From a checkpoint of a small image classifier: arch vit, 295000 training examples.
Rows from block 6 of a small image classifier, named by matrix and row number. Rows with one number belong to one neuron. Each number is 128 + 32 x the weight over its row's rms, rounded and kept within 0 to 255. All counts start at 0. Numbers have three digits each.
Before each neuron's rows are labels from the 100 images, of 14976, where the neuron reaches its highest value: "top examples" is what is common among them. Only what is clearly more common there than usual is listed. The data: histories of elementary cellular automata, time running down. In brackets: how many of the 100.
# fc1: MLP up (model.blocks.6.mlp.fc1.weight, 1536x256), inputs 0-127
# fc2: MLP down (model.blocks.6.mlp.fc2.weight, 256x1536, transposed), outputs 0-127

top examples: 101 turns on (79)
fc1.750:154148178132067135103109082127097136141154174151098131076164131096141137113129134103105075151110117087123057104093157114122094088131146087106116145081170146130143115100139136120113086191090167108161109147162182162161048102093162081109075193135152105062152100120098130125090039176077113178144145095101136124145177133193168119134162156145139042102116144109108116100083163120140111084161
fc2.750:135125127150113134129126165190125129119131122128144132229037130130135130129131136136132143133119139114205107109128131126122128139144146136128120110129125126123128095134116112128132143128139123225129129129118097120119156125134127149130123135132124127148143127126129128129123129110128159125131155129121119138116126127124115125134110132127126131123114129099107130128168150132110124134121

top examples: 111 turns on (100); 011 turns on (93); 110 turns on (87); 100 turns on (86)
fc1.200:178135179125132075174104159116084182117085121131138167141080076093124177068046149168175118118087144157077095093125147094147155095130154077109188130084151187123153141094154134205166142115164180155093104108128059131103117101149180169132124128100092152141145137126130103134148109109144094127099142190111131138088181119068116130127114138114145107131115103144193071167063128133089098159114
fc2.200:098091121149095151155086189128174173139099150138019151112125207144093142138107147139103126097168124148132103207124121075152141133126096154165147120135085123076159089170147255096121153177092138072106163105117108126133155129158096091123110122131108136154095104154160163103114125105117067106121124144093128120101100090153145147142137128158166116108105111105188119130094000122111115122130

top examples: dense start (59)
fc1.761:163093111097193195130114153125117140137084095099106203166100114082055149140073118139216147116115139164100158160068114142182157082111080130115115153130077113097106142067187181142123133116128148127117131112110106087113203125144101158114114098072151135140165116079182157150171180098137115167091144145196154113168165108171149111115120108148122130067130112071168122126080127135147100157206
fc2.761:194119122082140163147104191112154149115174085146153175104103172141137060132127130180139141128114111171180153124105099141113101113138122134155115166167110166126187175113136124084117127146157140104177113131133129153093197100154130099128117100114172100154143194124160116139157131136109143168103142080136083067126153121107157157154106116068161155111070103075161109182138148126098153094110

top examples: 011 turns on (100); 111 turns on (82); large cells (68)
fc1.330:115160207149167126158103069088101055127061127200108144146199131060117140123106085091173129169173156078071101127181101103128110107105094150132081170095090096113126114051121158127151116062171094103115124134142092147166125109141133117142131167167088164137158165093096149118149088129130125213130164107140110080171148120105142095081111222120106127080148084151116139125140160151179132130108
fc2.330:128115132177105134126147062128144173109141107135124130067115147147149127117130125138123117099127130144107111158129098126126130167145106148125122098147130125139139181183117125110137134146141123128125128131106126120107144135149117141120119112134142108149113154118146140145134154102135151119137111115113113143201121154123099112127048117136136132122141128255092179122145106135123090144119

top examples: 101 turns on (96); 011 turns on (89); 111 turns on (88); 110 turns on (87)
fc1.554:145128094017085141110120138090063162174129135117127149115133129096127117067095145113187140111114106172121112140062125164143138110158115106173109117109132107118113080129211143138163095145132122119109149137166155167090148113104189126128119130087155141141116111143162186127087160121140076126057129140202157134148146116151114122128153146161114192155135133077172080133147137068180124138172
fc2.554:131123132184115128129164143097120134123138123126133134133146130130138131125121132133128129121128133127144110151123121125128134136100021132129138112129126129133128141124124132126129144126129123159129129124124132127124133127135127129128125123132125127130126124128131128128132119076133162129128128132130122126176125132124094124134117128137107129122136135219118122128145139129123131132124

top examples: 100 turns on (77); 001 turns on (75); rule: rule 50 (27)
fc1.247:147209122058086149086090136072138120150133098197142174117110127152118088123150185136198154135128180156133151096098089169085115131158180078103150139101139112052085083127152149144109110128110174067166118134178117137138159093117122136165130158119103134135111116109133181164133068145139111125190117118119165155131111110151182129109142134155156158124096095048133128139084141116165133154186
fc2.247:134127105135168117142144131105142117118141132121085129107132093157138108128128124140112128000149103146136136068126000109123133127127140131151120125137130153252143149122137140129120135127155125045122120113135128119121123137121146122109146118126130144110098114107132088124124120128138133126133136131074128129111090136121109159157156113115172151098110115172097205113140089132142150121105

top examples: dense start (67)
fc1.13:128109104028196166116085109152152081113107130166150083145203165113096138131180141103171110106103170138110110151055093126105123075128132141125136101121115126059133064122139100169133158058155122133102180107151067131140167102125110159050162116126120132120110099122107169125109091179118098136118151068140145100128136087161134171089146123153154143124108127068185117146131122102168102192158
fc2.13:152120122060125142130186202148120071120142132144078137154170172104221094098191166167108147118129166144221206084111142125144101106184210128127124209121085143113125104096128074118149071120179105208114130133189140117116168110135164111156125132129138122118128098128118113108140130147103083131094044114121120091083156180119146144149122129109161119162083167165185123147107099131098120121124

top examples: 000 turns on (79); 100 turns on (79); large cells (78)
fc1.289:110126075033146173170139151177142116124165109119147082102154157115152089134139160146130125083159160117111113072139099109142119077130188146135155130145085135069103104124139132092171100122109127084130100120132134178095173133121127134125124086067077125132065057178128169106047142198145086079127100128188150186135128101135159116094183195147200140106100159081123147124092112109147125167130
fc2.289:119128128129148124127150128209106125124135127134132122148000128127142136125136126128123132117125138124109130110125123123129124128064122141116140131128158126132135130101122137134133131159113127131132144126128057122129125135146115146130120123133120154124138137123137132130176116097130255107133143118132124132152124131129114155134140103143085137078138108052111121127168209129135141131127

top examples: 001 turns on (80); 111 turns on (79); rule: rule 167 (25)
fc1.140:121174170163136147134057071093083106070118164154147121105197129129109177163150095055129096149122143107121113123122153087154089142170170145151155181117103107122099098113128116134147126124147131121133136156112049094142144109134177075109179161174134106148118121098089168143121061111171091135116170127147158139090117092118136068083165119125137162079150138144109077148090135138192081164105
fc2.140:142118123170172084141149150179152101096129119159103154208147083131119195135125077098110113151151059166109099233144153077106136132171118130153107135171072113167209133123120114141108148126083104074099147103124123101117131120106138137105159116129147099126150129186127172136115132094101105143112111057236156148087059145122095073170169109112109093125126114154076126129141139110119128127073

top examples: dense start (58)
fc1.669:125148174116119138126090126119099137094153097116104083148170178129101103107098124155151145092100134209048077112027117085133149115150132119114140145147091116088118090154154130128110161096140150090124097152105170122139193133115162136111141136076092198110127111172149147096088165123131115151147151127110173106139151096108113111125171135206151096173075190128143128076148125134121097122172
fc2.669:147108123255131147126154134151134097140144132109189136137120120156156142138117134122125138155128122115121114145126142125113119131151149131128113129133143118148128137124139117128135135140137123255103153144113160128154118129117122145113130140121121125122138139117132139141119109119127115108123122121110155136185103134127000138126137103119121119113133131181108107097140116128104118149112

top examples: 001 turns on (100); 110 turns on (96); 011 turns on (79); sparse start (60)
fc1.303:107157167102169130076095155135061107120082130077136112174162116125067114118125090106116140154162171105031139146119166158177080063079102085102120138108115143111088097099157120192143164084049209117109139128122081102162162122069162098135134179122118186132101072113126117124118117153136149169151144093157117044113149112127177119066146147088178085154139128138183153134136130082185157072159
fc2.303:104171129000101138127207079251096107121109151129155117134146131129088127107136131105138136158114116119061033138127149143144123091165084131092126125119067125083133082143134112141124134120112129170128146126117140143159113122103112118132135153124133118104130146128149129117098098146116141137143117110112149146167110133116091119116108115135117129138105122162085135140126102141119110133145

top examples: large cells (96)
fc1.491:099075126147154154128119118138162111120107158139076094117159109140102212143088128126115156109160100092112094111093097127165132063111148121108120128132146141136181110117189127128084132136119147117099134122090181134142113151029119139119114157102079167160082159059091150102073129161110100134089144139125169055113085125069088119121147106104150129183118169166144138075123115151116165078152
fc2.491:175124136114107150134133255130156136217152112131146141178116140130116120137129111109131113116082111120181197154135138135117134167188134134168086081149144090061113095255083170118113124099147132127140108126120163125136122123147131088156149119122083062168122157136113149141211131112130124088150151094132126143110133117146121142146085149162140121177082118122060095161141111117129082142132

top examples: 110 turns on (89); 100 turns on (81); 111 turns on (80)
fc1.638:127141181165123174134084126131112179155076137122082187134128136106122118077047136142181134093095129133138116115132162123147131110136116123109149153075156106116101148102172175144160099161105141150158142112173097154129082080137093102131068155137144150086155162156156162160130147120121085181148139115135123102145151076129129112098115132103148137116133139130162092199089095094104114081124
fc2.638:134119138143107136123120187114175120119137125135127116098122130136126129131106136144119119128123121130147123182117099118126133133157069155135127126127098128134136119143120123128130155153132132255123138126116142123122138141126132121116128130132129118125128128125143132131142131064124071114129197124129130129050119133125130142128174118141081134115130102198153115127125089133120037130127

top examples: 101 turns on (86); 100 turns on (80)
fc1.100:115169152093121181098122129103077147079071143099127140214100120097086115060153181128215164122080179120149106119151124146122117101139133138127111136102182163136176125117178194128121104150062149159137132081122180059180056060100105148114085139114139117144122175126093144127107087116086075150151105089095093147108213113139136150116125131121098104160143150084135142115145134153102074111138
fc2.100:126105138080120135120245127128142120123158121116137136184217126131142125125121125127108132128121145134130205066125126120136121165145069198147101140138140123255138154125103143113144123075148112114132136136125105128111114128145032130118120109138122113139141143118141132136158142096125147127127145125138102125156132146129091131151129124140026141086135156118110128118188099129124238140117

top examples: large cells (67)
fc1.127:106170124120082077097097141128081189158136167129116100091154088114131101124138151116190116136127101142093117091109141173132128063139139047091125140116136151090119111101154165169093084134133184104131038118124151111150134108131166138143196172103168158094139077114081147158104134168215129128133128170137129140102168133099145133143161156196180099153091095077101128081096173118136131154185
fc2.127:132134122181072123130139194104119154139165136132126123104061122120181118115120147115083112141112133112171059106128102137153137133145085141135137103118160145132137132076108123132126115210148112000119147133065235133101149129118120169140122146129152104149120126134122120120159192093150127150110155142120100127110150132106161108148158174123145132080144125157122086132094142130121138109127

top examples: sparse start (59)
fc1.291:127115127122064178131167122117057140098125106072090106170103067103144138085073159158105098110090132117082071103118175113138106125193110133115112058161083163120121080090146140140133173058160170174117130133145143105114144106136127101118169149099177223135113105143139174111131155103121138137131092119123133205157134129108162149091153147149082116111163152059088117162129185139128129148158
fc2.291:111114150148108097145166139074155180127107114125035154090138092124119123168134155159105113119138115147182119124130163110094141117126147124093114201134134122134138160126158158130120121133012187139099134115155168127123124121120171152114108130123119025130149147144137154155142110161110161141154093120154081126145178128152117046146106094115190097195113124086130132108108161141171140104104

top examples: large cells (69)
fc1.675:131133096125191091128123129102057162191064145083113148117124090121117205081046142059172135141142118112115092092106162155138136159097146132148118070095161124057079114131133167136108145088119124133097148124129130113119076114124145103130169082120167157159124114100105123127095168098101117151147137215153144096142142144176140175136095154107143059096122121137162168165135112145146191142151
fc2.675:135121128128147133126147108211103102128135117127129116225109173128158124132129141136121134134120143120233137134136165124120124208126154151120113125136152128107134103139122149129133129116124127129129133161108145122126115147144108151128121136133114119133141133133122130127122136129123255127136191123131127132133127132128068101120096127145123123172160130123075153126122143130123136133125

top examples: large cells (68)
fc1.110:124139128154170145116083056084142095137122137084121163117164154030157168094073159068187131171129142149121102109123172089122097124137109093124180100124101138127122131107116122117095113141122148140138153127082076092100063088071140088133156142189178176123194136150118069167122141099116166150146161188140124122089230154166170116131117168054170114092080129136114191104114156114082118138120
fc2.110:144118137196111140126104174141134134119167115147107147157100145145099145141105120105093138112108146111198195140118104111126114149141082180146113124140141124125147117115117158122137156159129115123150141122108116111109148139143094148118107099139115102138158150119149140139141100099140255117144155114114111151184121142107076126143090063149104136089177138134082110123115119138118087150111

top examples: 001 turns on (83)
fc1.666:132196135093129141106086156093136158201117090192151117084127129146064081145097156091180151178111126148122132140106128147068119076138147110108086149103148079089077101112131166121157133124095171116080110111196120099128139083116159157120178093175119143147103134128068211130133094169150147133174135094141142141118121109163165168095114135177166150138090073089175110159124141131128110192151
fc2.666:175137112174150137141156135074140084126136142118078114102131114130155151128121146109126121129155132111205118063118000119125151125149123130132114107124147159125134128128146255137104156079178131009127123085132171093104139137095130191099162131113134157080086111124121090130131127123122109155123125117135138127126075129103146170138185123126150116107130132155055181124138058118167152114129

top examples: 001 turns on (100); 110 turns on (95); 011 turns on (81)
fc1.455:043120164117128138116105110137084121118139169094127086160170096115121112109126122135141092151136126177045136096110160147173096021084118083120139122078097101095129105120131155201161127080061152121142159095140140099145147092082170122116140171130161201099107156135108138083119108172134122115114137151138118109135160109163167169091154147126157135145157177093156158132087128105125119089150
fc2.455:119156121064181159129118159242096067110079137127121087204159151123112132125091136136126139154117119118060057094137158127115121090130120125088117111121098131044129107139146046152121155094094119192119186092128183123152130120074117118113131141125127174134148131128119135119109126186110179150127143117155150114151114120127047120128133106116116128114131134121123147141146106129123144102136

top examples: 000 turns on (77); large cells (76)
fc1.704:085123129067152166066100137159130124162112160126128156119173099111128083157112133137108072133154125123072076037117201101127109113108112097115147154116177209096110169072167103148150094148083110075183163085141164118137086132095184124140079159100138198123112113155190185156077136140106132159179111147152119110185168175176195147114115165130112110093122149137087065117053138155114144173133
fc2.704:150160125220107108130116131134135188093118109118176204161101143133135128129134128183139137189098228118199141109145072139090135132140138134148134125128058096110127124139118225122118147125139132108127134137134168116129114121144128234146133131133151097112100035108113128126130107123121165101133101140145141137117105135123117154163000102114105086156158113164039113129141169148147143136125

top examples: sparse start (83)
fc1.719:114133163091115122110131116145129116162104133119067161157173198119049146172095101115164137106095167106117129145122115066117147102121126116119096137119083096058123152093146205127145130122122112103141116132096093118153139146159112161175112177099141153070133094159130178134135129130136132122187131117164178145146152056152184105099164069213105091079155094156139088093071106159125085160193
fc2.719:158121136000209148142098185089133091123137117108129154086130157133119115121122133166119125109133113102169192166146120143128131147127058143154146129135133139198142203232130098128122161124158129139137117150124109141127172101161124111143135113120127110126121161126128115134233142123127099137120004109120062096088082134084116126142127105154144133166089077114105091138134078117112098104127

top examples: 011 turns on (85)
fc1.324:119119193108088154117124120088083167167090180157093148136149122123117127126132146125132081115059099079129092155148168112170166116104089079119154187109131131099126122077178143132192154151065152103151102119174103116154103142133159100046091079165187120044151138116118175112142131086112066194122170104128160154110162077098190122128130144131122135099131087112119072087065122126133105053134
fc2.324:150131138000103139119112142136127146097146142142118108108132093150140119100084159132118115133084112117137119141117141111136135135129088129090117154100130177180134109120102104134134143142145123255142138134129219115094118140104133114083130149148134150112152143115134132126135133059113084117135239135167148136103111137128157130137134127133101142116135108177136037142129117137086111116121

top examples: 110 turns on (88); 100 turns on (87); 011 turns on (84)
fc1.96:110183173099108095136157107154098113138155141096091144146110076107113083093163134136127082127146057175116122110057163106177113114067106112106153154137090202127121090161098113138160040158123239160177087084149114094196073125161179089177146136178156146065124150101171170114159115141129112133140086156152155107075166142109192135128133125134134103118159108107201136116088121137108104080134
fc2.96:138136127004121083111130140110137127104127100135122126129134125131137148098194082128136080127112142225115148128128124140125141125149126130103129128155119108169135114136119127134107131122151122058125113122123211100144126130139059115119144125104124112129141107131125128143143114121132110110136136125131144130150151144098255106124126133129139125143129121020131180153121140127135127136115

top examples: 000 turns on (99)
fc1.580:119128087082178132086109072152115164109045086150147131095146131141137126107093105048193125172132144134095106114126114132095177083142133119133153094167129121110106143076153124133129144108094126111110141189117150134152129112043143089132120099080096139198132179183072188123013112125141102167153101126128134113176130123113173055120145104132153097174148109146156091121097165098179108132112
fc2.580:124150118152098081153201155186161111116142127146116126061125101145136141133150120123130109098129108100097069140145107120129126144098252160090129107122128129107121174120128180122104113182147114200130104107109170121136136100159143113153124152130147135121143110149106118118127124119133135099119083153117126129030135132125092121131211129138101121097136087162118147130170137119122148128121

top examples: dense start (61)
fc1.73:176127095115165156115086124109135127120095150104111140170136104080063149124094160096209165135070138151103147120070082107095115101118117119172121119101107064066125146109188179134123133101114129099147164104153065068126162099107103137093102126071147123169149113124119179116120153119121103140120174106193138117154163118197156135098133076155131140090131142162165109140110130117149101176204
fc2.73:157133115075115154124152180095084154133128119123097154051126142109179109123060158146137136156129104163195212078115063151131118122227145134109098145141165133050128189154147059112124120165194139097150116099170104114103217131141101112136120100123173121150156123107138112142148145102117142132104096104131123100147164123128139132137154155110209129115031100084196117134154144140121188136137

top examples: 010 turns on (92); large cells (66)
fc1.454:140159162112131123036095093120126141073107106190166062120146080115125186092173130092158144152158151185119145121097127100059149109136190106167129141087113144130050114138120134106119144147108188149181133111129057069130179130128126118134153166150117102192113130125126143126130122128169088146142189151178129168137195123178165201076168173146134135099141114138160103140050138156187101157155
fc2.454:156118127224161123155180179195116051107101124144144167117125127150140141134111135121101117121084060133171138125127154160095143119158143132131106125135105135044157193155142000142112134131148125103134164101113112100099157120119103205132135107122139146133155081124142101140124134077118136139137084106135166130163101129132122051125104116129087098133129080121110116122139198152162136117112

top examples: 011 turns on (96); 111 turns on (91); 000 turns on (78); rule: rule 169 (32)
fc1.726:102119122119146147115104106119143173165146127110125109122098086068149160126100179111124055123138104089075137104097121108153161114114104142143145124169113164144111109096107164197142122106131126144168138092150128074138086088057116147146091174181143170147116107120079126135083118102065085190115132130190151046118135124160189157143122136124117071060138106112150050154123147122141173096082
fc2.726:063123119119148188135116123205082179120136150134112131097107163117112134111146109108142132003136073129134060117123111119151148142089116129123187124128115129155109135073131124139111067125126129136138152085095117093132099114106158127138115122113083173121124139109194174158085148130149176105137106138179110165132111044134151128152145084139106217061112136078092130125157152125129141126112

top examples: sparse start (66)
fc1.430:137168149084129125100095121178115148157141110106104149149139123119131135139130164120172071117080190092106096117138121153167142063145109131151054116140073113096128147102171165179077152097116148118130152124115111090160086159122115154134145156088106164137143111100099198099124153100155118172142198106137201149155119130134169072114166151173085104107104151146126107115055139122113100182154
fc2.430:132092122110193123133107181126150155122136146112123193119111175117103097147161117192108120132143068168173173221142183118129117121097100128174164169148112125184146199124102155119138152142138134131117103138141138132121175118158155170173120101126165149126081152135129116125157145158125106096119005134201084119046120124142179176145103093144146141159130111091140070148128112122067114117119

top examples: 110 turns on (96); 011 turns on (81)
fc1.517:135108176126141116167134107114078140127060162090070141135133128130104132121068175142137145131171140063090161106130131053135139155085111120142183166066105113112132166073124193131120140128099115185168026055136071120164096124132141169174083180158105195111125092147140123087137089120135113142141106139111160133113113085165140147084121117161123072105114114141114110105126098103089177146133
fc2.517:111101127003103139152216095157166072113096146140153118120148169110129138109175124102129156131159158129123132111122062128172090171139084182186129090107171091179157068146134139116143121141140079078113127191111079130128087104141048106136142105129099077158117144113123138122087107122187047137116138133099118110097107128118161112106175142144085136128120136093173086111124075137093170168099

top examples: 010 turns on (79)
fc1.27:143155157099145134121132171134096130157104127120093112080119116127102118106157134152161104156152209101142114144175129144127155106130149110113156118122079113054071121098143214130191112140086118147195136108141139129168115102118121122089067133147126166159132135129075144109056089136113104202147128134142153118141151093155189126120132197165171124122147149100110121180082147135153054155150
fc2.27:117129123255115137117185086212167111121119124134158135238078133129135150120078134204140148136128121142175224025129126129114121144132153142144122099133109121129141144144121159133125130112127125176138148110127135124131108126128029144128126123130123092143106132111147135123136106138131220114146115119116143130146078166121108124134056110121111124125113054160070120116100113143141182139133

top examples: rule: rule 131 (27)
fc1.62:144092123083131135152148151090097115123113118130156142107107085091137126174109117078112103124134117142061154090108087086181181132131171093130106085113151184066082102128121103127087094128144111090128156148176095072095125093104146159125061171114115165130132067170121123101103131115086130160101136136136188194121100090105178170114112128136094116102110210147116070110189110070112096111117
fc2.62:104138146212115122130122091174124123133145127126142125106158096139154127142102127123130107115115114124155152103121160119113147093148151114142116129128070134120132158103123086139127111113154137255149105131125137119116136125116176112119127120137132218110099116124145141130153133013128118118139047137132133138145158109138179164123147115155104141060157042149154093130133132127161109126130

top examples: 001 turns on (96); 110 turns on (82); rule: rule 110 (29)
fc1.700:129095150059083194143129080184121111118145120103206086091151117083106187117134113073142130098098135097146110115147084180156108103118107133144118088073116137050123095168141109109120108082127110131197189177142120070098102157120116113142143183110129152115109120090160108142083127124161089136105164103136107132144143157193151087092173171101131138109159150099130108147107147111192168117148
fc2.700:167096125174119179138161225128139129128112146085060170046130087115137132144115161183167133044124105102193184190117160148143156121192129124152127107136134141105120144236159132067143135113145086230137128096114126105152155160091126183143114165087100114092116057142113101140091140123126081143102079128099131107133141151093163152148080139116123123119083155160116119136121055142117121116157

top examples: 011 turns on (86)
fc1.477:116142160117120128143103079136105093110090128174152099154205133116125083115179150130131067123214184094064116104164120151137113040119121129145163128091112139106139070084156145169147105086116133090124107120172157136146112054045150127116118143169129154118099132191068156013143067123189141154129139115140118148118157084164125121106159138150106124109148135120155118124080121060138109082144
fc2.477:170112117052104129149180117084119173080141103146000169101127116150163154108073119106145100080092105122080155192128044142134164152150103124135124075136186178043169161128103068133121150115161068163127127112137144134179099114155102174120129118117143105104164150129140104153149128106126121128124045162088126124168132134103118110171064110134053145110172080158131053130147104114063106114129

top examples: 011 turns on (97); large cells (68)
fc1.230:136171162105111120119075105128068145092101123164097167095151146065119133070121135080144117109141156150115110121177087097093178094101142103151127170208098188115106126092187185131094112106076133096116072105188133080095131087147133161089136145150143170079160065129141099154107092129088094153078163152116154091155169103143194135104133138167163084090158140151122112152046157111171141121158
fc2.230:109113125123085134134250091153138128128141116117141147076114132146159132126053144122126129077118128122159101040123117125119121185179189142095113071134172133123142255164112082119120116165158120133136144132111113115115149130141118129113124110135132125132129142116158138145150136077132136109139010129127131150147118126121081117139143122128119147076127108018102126126178116133120135135119

top examples: 100 turns on (97); 111 turns on (82); large cells (70); sparse start (63)
fc1.668:147099144104144086154093140059109165111106158113110114126148089068108127141151079153138092153154123133060122125135146116155119066116107120070167158084093116115170150093139139150063081087112131118109084123159118165140107122102139148103163112083111167135106134084116116099156154156161094120070169166155115138126161123134169141110164130117190166172084190110148110120076099138132129107179
fc2.668:110124125076183127129137133129164162122131137117154138062051136125128118122138133138112117152139127141147091127131147131142118123143125150139156214131140130131125137179116120121121102126129138083066113130121129139119255126121128137141135124129129138131109146133115121120131165150130101127128136138142114123110135137129178132130164116124141119150102181094126106125048139124109166126124

top examples: 110 turns on (78); large cells (75)
fc1.380:096128073102163114135135094133109172130083118111056123136164121125124125106054160154125100121219133151074125123075171125157170122117099057137144162161094192099124138065176133129133150109114105135064057109160158131121127091117148147151156119162133209101083123198070150089083125139161076132122107178177152133106125060155161167155150109205148059128195123099122098108158098039155156139125
fc2.380:060113147159118155115104100101232050156100136170152145108129177115097170132123108075125140124157131132196160136157133134142106201178094142129117150120154062123131154179126154112152067140139141183103146119132063140103088144150055110113112117154109069152124172114161152154190131122132143158166239080109137128143096151101077119085110112103106128156084090152128106125117095111168106169135

top examples: large cells (69)
fc1.331:147167102150102082119121112132008140113114160067114152127123055110148176079082131067157113147089163084081118101064103174105147136162128092115102142076115157105142138083161087171102150108134150124078152098151093104085116126109127113078169104112113161088192137112101091129180100079092105127137146166136127145160162104118110168129110114106118099086154102135157106135140122148122106165182
fc2.331:120113123255147128137175106100136153147117131138060144138103174128118130136058140130126153135128163128111125111133102115135130118091205142137132154135107127000131139101142182129124152161056121105113124131122119118133088136119061153133119128131123204133130117124138132120125129134127118117122162147113151131134132116126095131122075114121126127127145218243131132126108117128127130136130

top examples: 011 turns on (90); 111 turns on (79)
fc1.252:082135191129081104087110129061103125113097127144183129141141109122122062122126113080107084147146121053140121138142130130147139106099142105154150145161111140124157151105121088154127098137110146119152119130151122161192070098094144094142115109153171126099080135092127200133169094159171141132134124104139106076128131129133212085087138137115154161112170140116119117164126208082162115088132
fc2.252:140124131092116127132209135170132113119131120131120127133125130137135150131000141121122123101120158099255040087133136124139137147140140131133121125133131124137128098160121098122130155087138108149130137135114000125117127137169081152117120127131130129146130132137129128128116132000126118138135114125113118136164122140120107107140105126138120129125112120126129123136077123140119144130122

top examples: 111 turns on (100); large cells (85); 000 turns on (76)
fc1.281:140106143123145126125154137119117113169097143183142115144209114092089155148128150154187125134134111130083158124080117084103138068090184053077097164135098152102089069123168159187181125102123124116173113087166115118152108071118162157147100176138111114116112087154114190067106142206105128137131134127162233122103104050166128203099116156141130140119158129150144128128121105112148114068162
fc2.281:123123123003149163140180130124142098089120098129077148114131154169145133131150106117124102116117145188126129144111112126128124136133140135143111141144129177106137151150163123123122138133158109000133177127140255096099125136151088154108139139122146130116129136149145146143147129098123142116116107095118137137096097132122150121134120107135113116139124130205106115133131119110128140120108

top examples: 001 turns on (100); 011 turns on (95); 110 turns on (89); 111 turns on (82)
fc1.738:117138131080153121090101123123103180139068140102114112106217106102134123103121085148140110142136112105042124114111161190142100100130102098126157096111104153126122074058110131197119147078077156089123114122143177161174121080092138093134138166131096227159132127098144144106128125183143145165137178135164133097119132132113169096099160131132144145137148101129163049132130113129166165108153
fc2.738:062165131022244162114143131200139255096115136119136124126126166119104125140126128114108133171173117122117137148124212129119109112113098122146132163145087104081123122146087172130130126093090136048096104112121172156162157118123099127143149136138149169152128151152118137118130152167112164140118182120160064114016147148125133114116142113132176124164138131064064164121116136135129136112126

top examples: 001 turns on (87); 100 turns on (84); 000 turns on (78); large cells (77)
fc1.181:123148123132117104132148078074117149155086124166116130135153137138104115131077155104125138113172125151109138139106140151138089050094182109130095152087139108106117135096164102160074129079083115100069129154202121102171143109068142166101111122127142144145093151125101156099098153142155126170127164153159170149130131130192192177088143125123196075119113104139150142117088125096155139089151
fc2.181:147106130255114136126111109123122037123143136107135101089090148110149141132135123161139119148155120121216042233112144121123151149163117152118145084129118130000129102150128168119117154118114141193128104107115141117125142131068143143132136151125107134110111144117139132130112109166125146134119112122113136117032074133122156100101151115164068113191121198110194100130142122134143183135129

top examples: 111 turns on (89)
fc1.725:115150230102080140122112119094065149148109151177107188115132167100087136145096099052150126188100112105116166138098122096124165106071102130141115193111105129166145117096130119126141155164072194141149159120149109100136105154145154121089095129163124131059160157091102102161159086096091126130102171081162117092180228142197164115119094095090130134096177130155169110161051167165169138143132
fc2.725:141093132093120117151114154100132158120164109138095110043150112157144132144047126114118110102096120120104078157136106139132160140163114121114106167130135152084130181154123016128122130141151125162101175145111145116091133133106048112095118097130120238132134132132170135148151133063122059109148178153112139129210109167115185090133151127120098142093137104173057107119133106128129085109135

top examples: 000 turns on (93); 001 turns on (83); sparse start (60)
fc1.493:209096141104101109069067091124105100178120181116094153164176141084084132112128120163186085088074118146112138130185121137147111058126135099133145110120056079146150156128097159154128143115081158144129108119116119123181156115128150108154124095032120142112158116091078138123130172143161104150129140121135113096137201133186164084093138181167169127123145213171141129061100148102154105176123
fc2.493:127118123000155121146087187101148127123128116124097125109112124142150120128127135140104120108137142150212134130125114120144129131138158144112132118140110133134130148127114100128127129122152124154116127130115135122115115143155102118133131135126149117134128115130134130128123158143133190106125114139130112142130129129117135124140124130138133131107110106091134105130141149134088144132122

top examples: 011 turns on (95); large cells (85); 111 turns on (78); 101 turns on (76)
fc1.608:153109104138153105117123105117116145132137106145092124102173141091170134006071136123135081099176110164069121080094099136150153144164144129112179116130153170161134134086145106198105134105121137150091095060137144099133081075045116119101122085129112154169113126116061108055103105137113059192149156189119162059132137141117139172152121151103129149113138125154181089085168144088120125109102
fc2.608:144131133119199156110096136011147150106120128088113140101037211126106123128255119158141138110127100132160255144132121132126125145104108153136196106133145116126138086150128133107140125076095126087157131107157136135134124102126131124125127119122126103127126153131136132126131129185130054134134153113124113130118118135136131129128138124144156143147117245101105134131115114128109120131131

top examples: 000 turns on (88)
fc1.697:128185121111109125126096112102081118103179112172128086126123142114101130102068069110160089098172095196110138065101115095152115152139170135151169130125043127083132094115118141186111123112139103130165077107146116154114141109126122116125143176114164207088077151206127143139125120173126138142123106146151158109103169106156135108113144119181180174098061130058111095143162135112175103120120
fc2.697:121104137247139137123061119228167112121132131122185124212109130141111133144117134141109149161125185122182132119138155123149126125211126255140116135122093115140133084087122245117135159163197116154122170155116180117112119137108072131122119138137127087132137125117125134127133154110129157107134140122113134142163097124120162119127102130134115128211109138148096117122190118142123092137134